Rows from block 7 of a small image flow-matching model, named by matrix and row number. Rows with one number belong to one channel. Each number is 128 + 24 x the weight over its row's rms, rounded and kept within 0 to 255. All counts start at 0. Numbers have three digits each. After the name is the row's rms in percent of the matrix's.
Before each channel's rows are labels from the 100 images, of 14976 (inputs lightly noised), where the channel reaches its highest value: "strongest on" is what is common among them. Only what is clearly more common there than usual is listed. The data: made-up waving flags. In brackets: how many of the 100.
# convs0: first 3x3 conv (model.mid.2.convs.0.weight, 128x128x3x3, each kernel summed), inputs 64-127
# convs1: second 3x3 conv (model.mid.2.convs.1.weight, 128x128x3x3, transposed, each kernel summed), outputs 64-127

strongest on: diagonal band (38)
convs0.26 101:093107117133144096147115131155097147121157131096142163123144141122166159111147143137150091091155138155132101093087125110155173092163133112142126113067139126115143155103102162120174124093134132
convs1.26 098:141149124131113133156111094098163104178108118137112124156103090135115113127126129166100166135102059110075123154121114152110122142118113109125128145136116145165127090120132119138087159168119135

strongest on: diagonal band (43); saltire (34)
convs0.108 104:112138149110095132062134132133124122122124126122127168127136100127137102155117128139105135097131122125108130102096079132139196125137134148152117117150142138137142145101075138138123168099137140
convs1.108 082:115147125137149106163081085130108091141134125157119100189123142104118132097108112137132116120101111155125134130170138120104109133097155114117139126121136145119075142099132112164131103162128090

strongest on: corner square (67)
convs0.98 122:094147135103102120125113142131138110141140115132073154137092110133149094145109172148122101180150137121105120127080116118149159126146157131133114120137094134086154128094109091133130178112117141
convs1.98 112:146153121159158163109148116140110134100157120154143152151101123107138157089119080135104126109105141123130133118150143161132157146084123124099128104138148106135091148121128140150126090163147106

strongest on: saltire (70)
convs0.25 100:139143123141063114121116169149171135112063155112155126153127127099146124164115154136119158127129141144103133122092092147139105152099121147132110159142131129146130144123082164125120140100162128
convs1.25 100:115124089163162172136164132099083079079193061156123111129114123127096112113144111135155105114105102115118100143110162101136166134152147126163097140123087147110131120111116128148157151153112142

strongest on: upright cross (77)
convs0.68 101:104137093117137112091140102096101153108129068105136148138127144118116110124130152168150148154163160106093134144115125094099150070141196118155132128128116138111096120134127091113166154133108120
convs1.68 130:145116172113153130147110119160118120151104147173131102144115133146076115145119102089124147134132147091135103119133090073152087151157095116158148103176132086140150128152103151147091170144156149

strongest on: triangle at the hoist (39)
convs0.60 092:135144105125106125154092102147153139139133138145084132125071163107121113100141097089122098162120106136130094130157131072123102135144120141093155118085152115152098089152127093141113128083135111
convs1.60 086:132111118126134144145162126100131149153134089143181125137147129142104137120123122081102136113120128143096136124123100170117143157088125118165153172161110117138088131124151146128094119179109137

strongest on: saltire (30)
convs0.89 075:119106128144133131111154116115062115118141095105093068146125097107129099123090130112131120150091105094124084123158088141111126146094148103137172083133109158119125121135124109118145092148088144
convs1.89 120:118085130099103155141126120110143130140138136154118120096158133149120143109119158107140102102134131144108130140180100141131117108084134108126098149101135161136104142113147101123125096151124118

strongest on: diagonal band (60); black (46); saltire (40)
convs0.119 096:087123104128108137107154172120110095084145143111149112126182095169137119144170143163130102129117149154130126075135134127107132124118110069133136129113097171173115151111120110161122117120122143
convs1.119 104:147112158124156118160124098135139131145091129144096112163110127113091103112142132096114146139112138067099078165103133154148091135141150131151122129146140081116120086151104121130118146118146109

strongest on: three horizontal bands (62)
convs0.126 124:163135167132134141180116126143130120133118147131069109117127146145072086145127116087141167180098100090140106134195116121133098154128141151108182138133109117171127110115118098130091126140109113
convs1.126 107:119098096125123119092111165113129141112138072122150137148115101112159137107088140128167114130174154113102114107101105111098175072096127114103108131118124136137130126137091147141142090101132134

strongest on: many stripes (74)
convs0.127 103:121134100107145127134129153143088109119142135094126126091098113169110144124089102110112135156113147125154126133172127134124116124150131108101102152150074141123113090161183141136117131151133178
convs1.127 091:137124141144077117133123097116138153144087110119145131117145127115145120126130155100166155156180143162111152118106139142122144105102137150153122132085178161111114113109134121116172118133131091

strongest on: two vertical bands (35)
convs0.113 092:133130159150111113157148126153127134151117146135084104121094153145183159109124143105119118123113119153153133115176102145095098140133104120163094132114118103031084143093158107147138094139132121
convs1.113 093:111146100091153111087101161118118090118175076127142147155135144124151098160149089130124157127133125112086110131080174132101152083121134126133134116150092138170160105160139135126093154112121136

strongest on: corner square (71)
convs0.44 095:126123085150104149158115083129116131150162128113166126117105139105175132108093117157119107145101104103129129124116108109136137139130149102072149116146139111122117144092140119140170138128108126
convs1.44 077:130146137153161149099167104141121158137140096141104119119109139133132165129131082108154161096169169166119095099138123141139166098113135140136116111120141120110122110112119103117090117138173130

strongest on: diagonal split (40)
convs0.84 093:139108155148096118120126132161117155133117134168112126128095114101140148121131094104113102098153146128114128155128092150152134134092123149117069115122156080078106150096107118171149137114167134
convs1.84 095:080125137098095082135084164137138133156163149076112116117122111151118123134188131165113133182102116129157113136158160106179095129113138112119150116099132146133166117138108122075108141121116121

strongest on: border (45)
convs0.51 090:145152162169120157147120124146174101132133151135134135129111139160192136123165109125076111141099138143106129092131115100130121116141109148093123115139128131109107137104107150137119128113169123
convs1.51 094:122098121137146112125161135127130114134133075183148120126116142115095110104104136114161131101165157131093103172134129119155164156086158082160152156138154102135117110148151105140133144139116115

strongest on: three horizontal bands (35); upright cross (30)
convs0.35 134:139106143162106112126183119132088138155115131116110116133093130137155130101137102131174148154119123088160137142173123134152093111138139132095124163195143128102109106122161111148118108119131130
convs1.35 104:127101095134144160093102151108128140117156130111111164139149117105148176147122145102124129132128122130089127082134140131088149141061153128133100099066140150144155137122116132127167140146145087

strongest on: border (68)
convs0.95 088:154157174139129122153132125146160101105104164144121115101117052118143122163111163144127123149095115138106127103114120144142089105120126119104091145129172144117128103129098158138139146132176141
convs1.95 089:133140116134086163088111149111118131112207090122152103135115170121095135136145098184155159131110147112114145131157106125125188157129137144106158103108129142135149137123123098124148158178108107

strongest on: two vertical bands (29); quarters (25)
convs0.69 088:151114137149108149187129124094135124153128135168094131095177119135123118136122118139108118157111145105101129144092139171159142126124128145157115145143128143137138151118068173087133148117142133
convs1.69 081:113094099130115104103149098111101151105108112127173096140110107124119118097106091135150143117138109135175114140131145096152126144145099193134132142127112154131098103153148111121135138170089108

strongest on: saltire (29)
convs0.14 089:112104098111094142130104111103140119108178099074141130099157110110109104142126129157148142089132148123116107148153111164125145132127177088098094136082106136135129139120154166147122112171072106
convs1.14 074:136104130150113131142164131117160112140031156152126105119093118131140138157094122102135116143116088150124128145112130097142142124130085114089148176135147076115133133147145115108097140088170163

strongest on: upright cross (35)
convs0.5 084:133127147116132130129119124145103088117128135159104109100117162183139129108126088117154137139097119128173101122173118177123123170150129144144121143152126131115078104130110128133121113170147150
convs1.5 072:119103117153093103101140120136147122110062109114147102123149091105134129153081145156188151128147092115110100122101132090125134074120163167105147162105105170172132117153153117122139136094115121

strongest on: diagonal split (41)
convs0.56 078:073103131133065116095109132135104117123165096104091149106148082121152095123134129165111150135102152128179117108119132159143151120134149114119140133113100139129129088155166138162101141098130129
convs1.56 079:171130078155121121137161138105175124128121132123143079112123120128108153145137149115134108164135121159090122129138084118119163145110150139148089178125146123146070089118116124113145106161114130

strongest on: many stripes (41); border (38)
convs0.12 105:137130117118141139140139127132092147083143111089115143104123131149138108080117101076108116118072091159160155128146131093123083137165127144091146152124140083107107118153184123152108088121136162
convs1.12 098:089122083153114088081139125133106132158103120112154153119114117086087126139114114088126118163159123092109137130091127098099115111117151143156183096125131147129142127137130157119150158187114098

strongest on: saltire (96)
convs0.92 116:146146131085131133136128109094194101100126097111149148158119148115134123123127120138117128097113155079119136142107162138140131131126165103122105098147132108122116106151087141084148141100134116
convs1.92 135:094121128126141074108132134142061156132131109123135136151137119111123156101139108135151133115184132188138145104132090136091134120125130091148129189134153124100112162110102122174132084157153119

strongest on: triangle at the hoist (45)
convs0.91 094:132155108138171141176128146135150176128122148142126126143069163124105121188109128109097110170133124108131077145142124114140148133135127149094120109101134098152153112162101130124124152128122101
convs1.91 102:119114120098104150121121091116107097116172127127120145111128103128126152078121144141137167099125115106099133132164135156104133131086122069134113165109113177154092135098103073150148103180110112

strongest on: border (38)
convs0.118 092:153177144161104106098110096143106126105146116105091092110153108123153148142117087099130130102103106087157147098190102149125063146152127100139166116113123120133088080117107118154152139076140114
convs1.118 092:149081111090120111159133112140153114178097150135129117139139125137078098146139144079123135145140124154048114134119113150116132140090167146144125140129138104146139120135097178089129143158098123

strongest on: diagonal split (38); saltire (32)
convs0.115 105:158143149139155179140112089143155093149141140127119162156142171144181141151111083123108166157111109155137115087165126155094122095147100125118087151125130146134133119114154109125155112182109100
convs1.115 092:121150109140134065097151132129126163135116117149145093125137107132114127119123147130152116119165168149093121177120097114120110115106188142125153167148133115127123097144118129136121136120125154

strongest on: corner square (39); saltire (28)
convs0.112 075:094115124153125155164103154162158116136101129088128138151105140104130129121129078106150128126151150130148100128119143183126161130154165116104102113077113112092110101152098123084134099100101095
convs1.112 072:139180132150137099105102167118104120146135117100098114101182137136161131182117163092154124111148148167095151113100082099129132107144102162122149149141107122130146121114158126129112165088087141

strongest on: corner square (92)
convs0.62 107:109138130151110129135114123156074120128124118133103126123061146120145133117119112121126154171089120108107130117130115133133117123151126166094129137125105149094120134113140135160125105135102117
convs1.62 085:140119101119177099115120141172108122180137135101143130112169121145101136152136144136156116049154141131133100107167120159143152117115106089127154149140100133155123131123112105115119127126118140

strongest on: saltire (95)
convs0.32 102:142107126106111118157099091126145087122102114094127114133146142104099119111097136126146157128148105116132101128133106130116104125105086130127178116125137179192112107121094128127138125101112135
convs1.32 097:145163153126160124128196115166106155127105146129101158097133124105151159138155167159114103117108128130152128120135148174096133140154117081131126135128136135094129154123156124131135102130155141

strongest on: diagonal split (71)
convs0.100 148:114169137122159134103117137128124150153137131146125166133118105120109127147087141156128094126161139128132152122081125132153212128132144154123106095138102116103177124120079117116149180105170142
convs1.100 094:123142145136102125141104118149119100090140148121116126134107122114130118095134142158108126107120132133120157140157120118117116168113105119120126158091128126137092172113171130152111092190091104

strongest on: two vertical bands (65)
convs0.101 089:087124089152145107127107141088120125130153099084132098131117084114171143118147167208117093122109119158123127136105140110113129102149141116066099132129112147089156114117112133115178148123098142
convs1.101 095:172131170144134116124133088141143114148116183141110114154118101146113139115125113103095124106154118065131116122148134114135115137095066084117139138157136118159098123137135164157110136170170118

strongest on: upright cross (32); three horizontal bands (26)
convs0.28 109:098111101123123119139168176133126147137158082143087117139125135129131124076123127116136145206134159149126149122121146089136163155155144126124098140127093124065103121154129124127158134146068121
convs1.28 096:168132134137144155128136134130177108134143119134152137148127131146091120182132117130125115100139099076116109131132106094168115148107063106131163135146161128193146121143149160117095173176144147

strongest on: border (100)
convs0.9 099:112119110134093134135119126110118116122130125115170117113134131096143110111130132121114107140107100162127155129129142134111097074152063129110139135144134097158151144112172140166074114138123101
convs1.9 106:111148092164129131088138132107176136108137147103098117109118063109121123136138097162090125146141090119132137157097129132092148088179116129100161074145135168118154106134126134122144170169127144

strongest on: diagonal split (31)
convs0.37 089:143102124106139147116162142112115130125133122123123096137123126116160120109146122132137130125096112129123170109119093109118139118136139137103117115175123127065108150106140102072158125126110154
convs1.37 098:142154089170157123119120131150141161168118134119101162133134110075117169108126129113080103166130107116094136116123150121096142139100145078140130109079168112144131129138107156152131137125145086

strongest on: border (54)
convs0.106 079:094129126139113133094148085150116109146120143129130137109174121089159134094147146145162145114142120141102139109159118142146127086108088111095136128101097175141128103105160108131091117118155109
convs1.106 091:120122124168140163148077152082156118136140148107115121136118148126109138107104151111094097182126127119109138120155149103142128161125117118115136118121125113112141122120157117134169151140105099

strongest on: upright cross (54)
convs0.85 092:103140121147160109143148129072120174115111100125078134094094162122116094117140106100136128179088121115111143126130134088115130097167102139130158140138112124129105108165124106140141091111109123
convs1.85 117:175120152133125101129130116186153134174106180114142118103124122125076156125116162133111142131131130103159140111182136115131081159139079093108149132156159118143139149131125134118135162184133123

strongest on: triangle at the hoist (28)
convs0.93 095:133156133057134177160138152132155141113156117143150130132094152111116110135188158135092166097103115100108137124144133162126151105120114117117114098099106086149164114162126140094093167129119094
convs1.93 077:123096115175113121103122125117133121119140127117151090106166152137129139127069120154132144148157118128140107111132120109141177158134140108101115155120119166168086106114126073158151129155097138

strongest on: triangle at the hoist (29)
convs0.8 096:155134139102164126148081126125108115113127099177141089128145134156134111112107076105097116098122132152176120142105100063117102131142110105147155144111131115139124129144180130169096098139158164
convs1.8 095:076156136102116132113143123123085116144134134106122179147108117120117125145108127150143139123124124065111134118100115172117138092131184153130173108112124163124144125131084080065142125141105100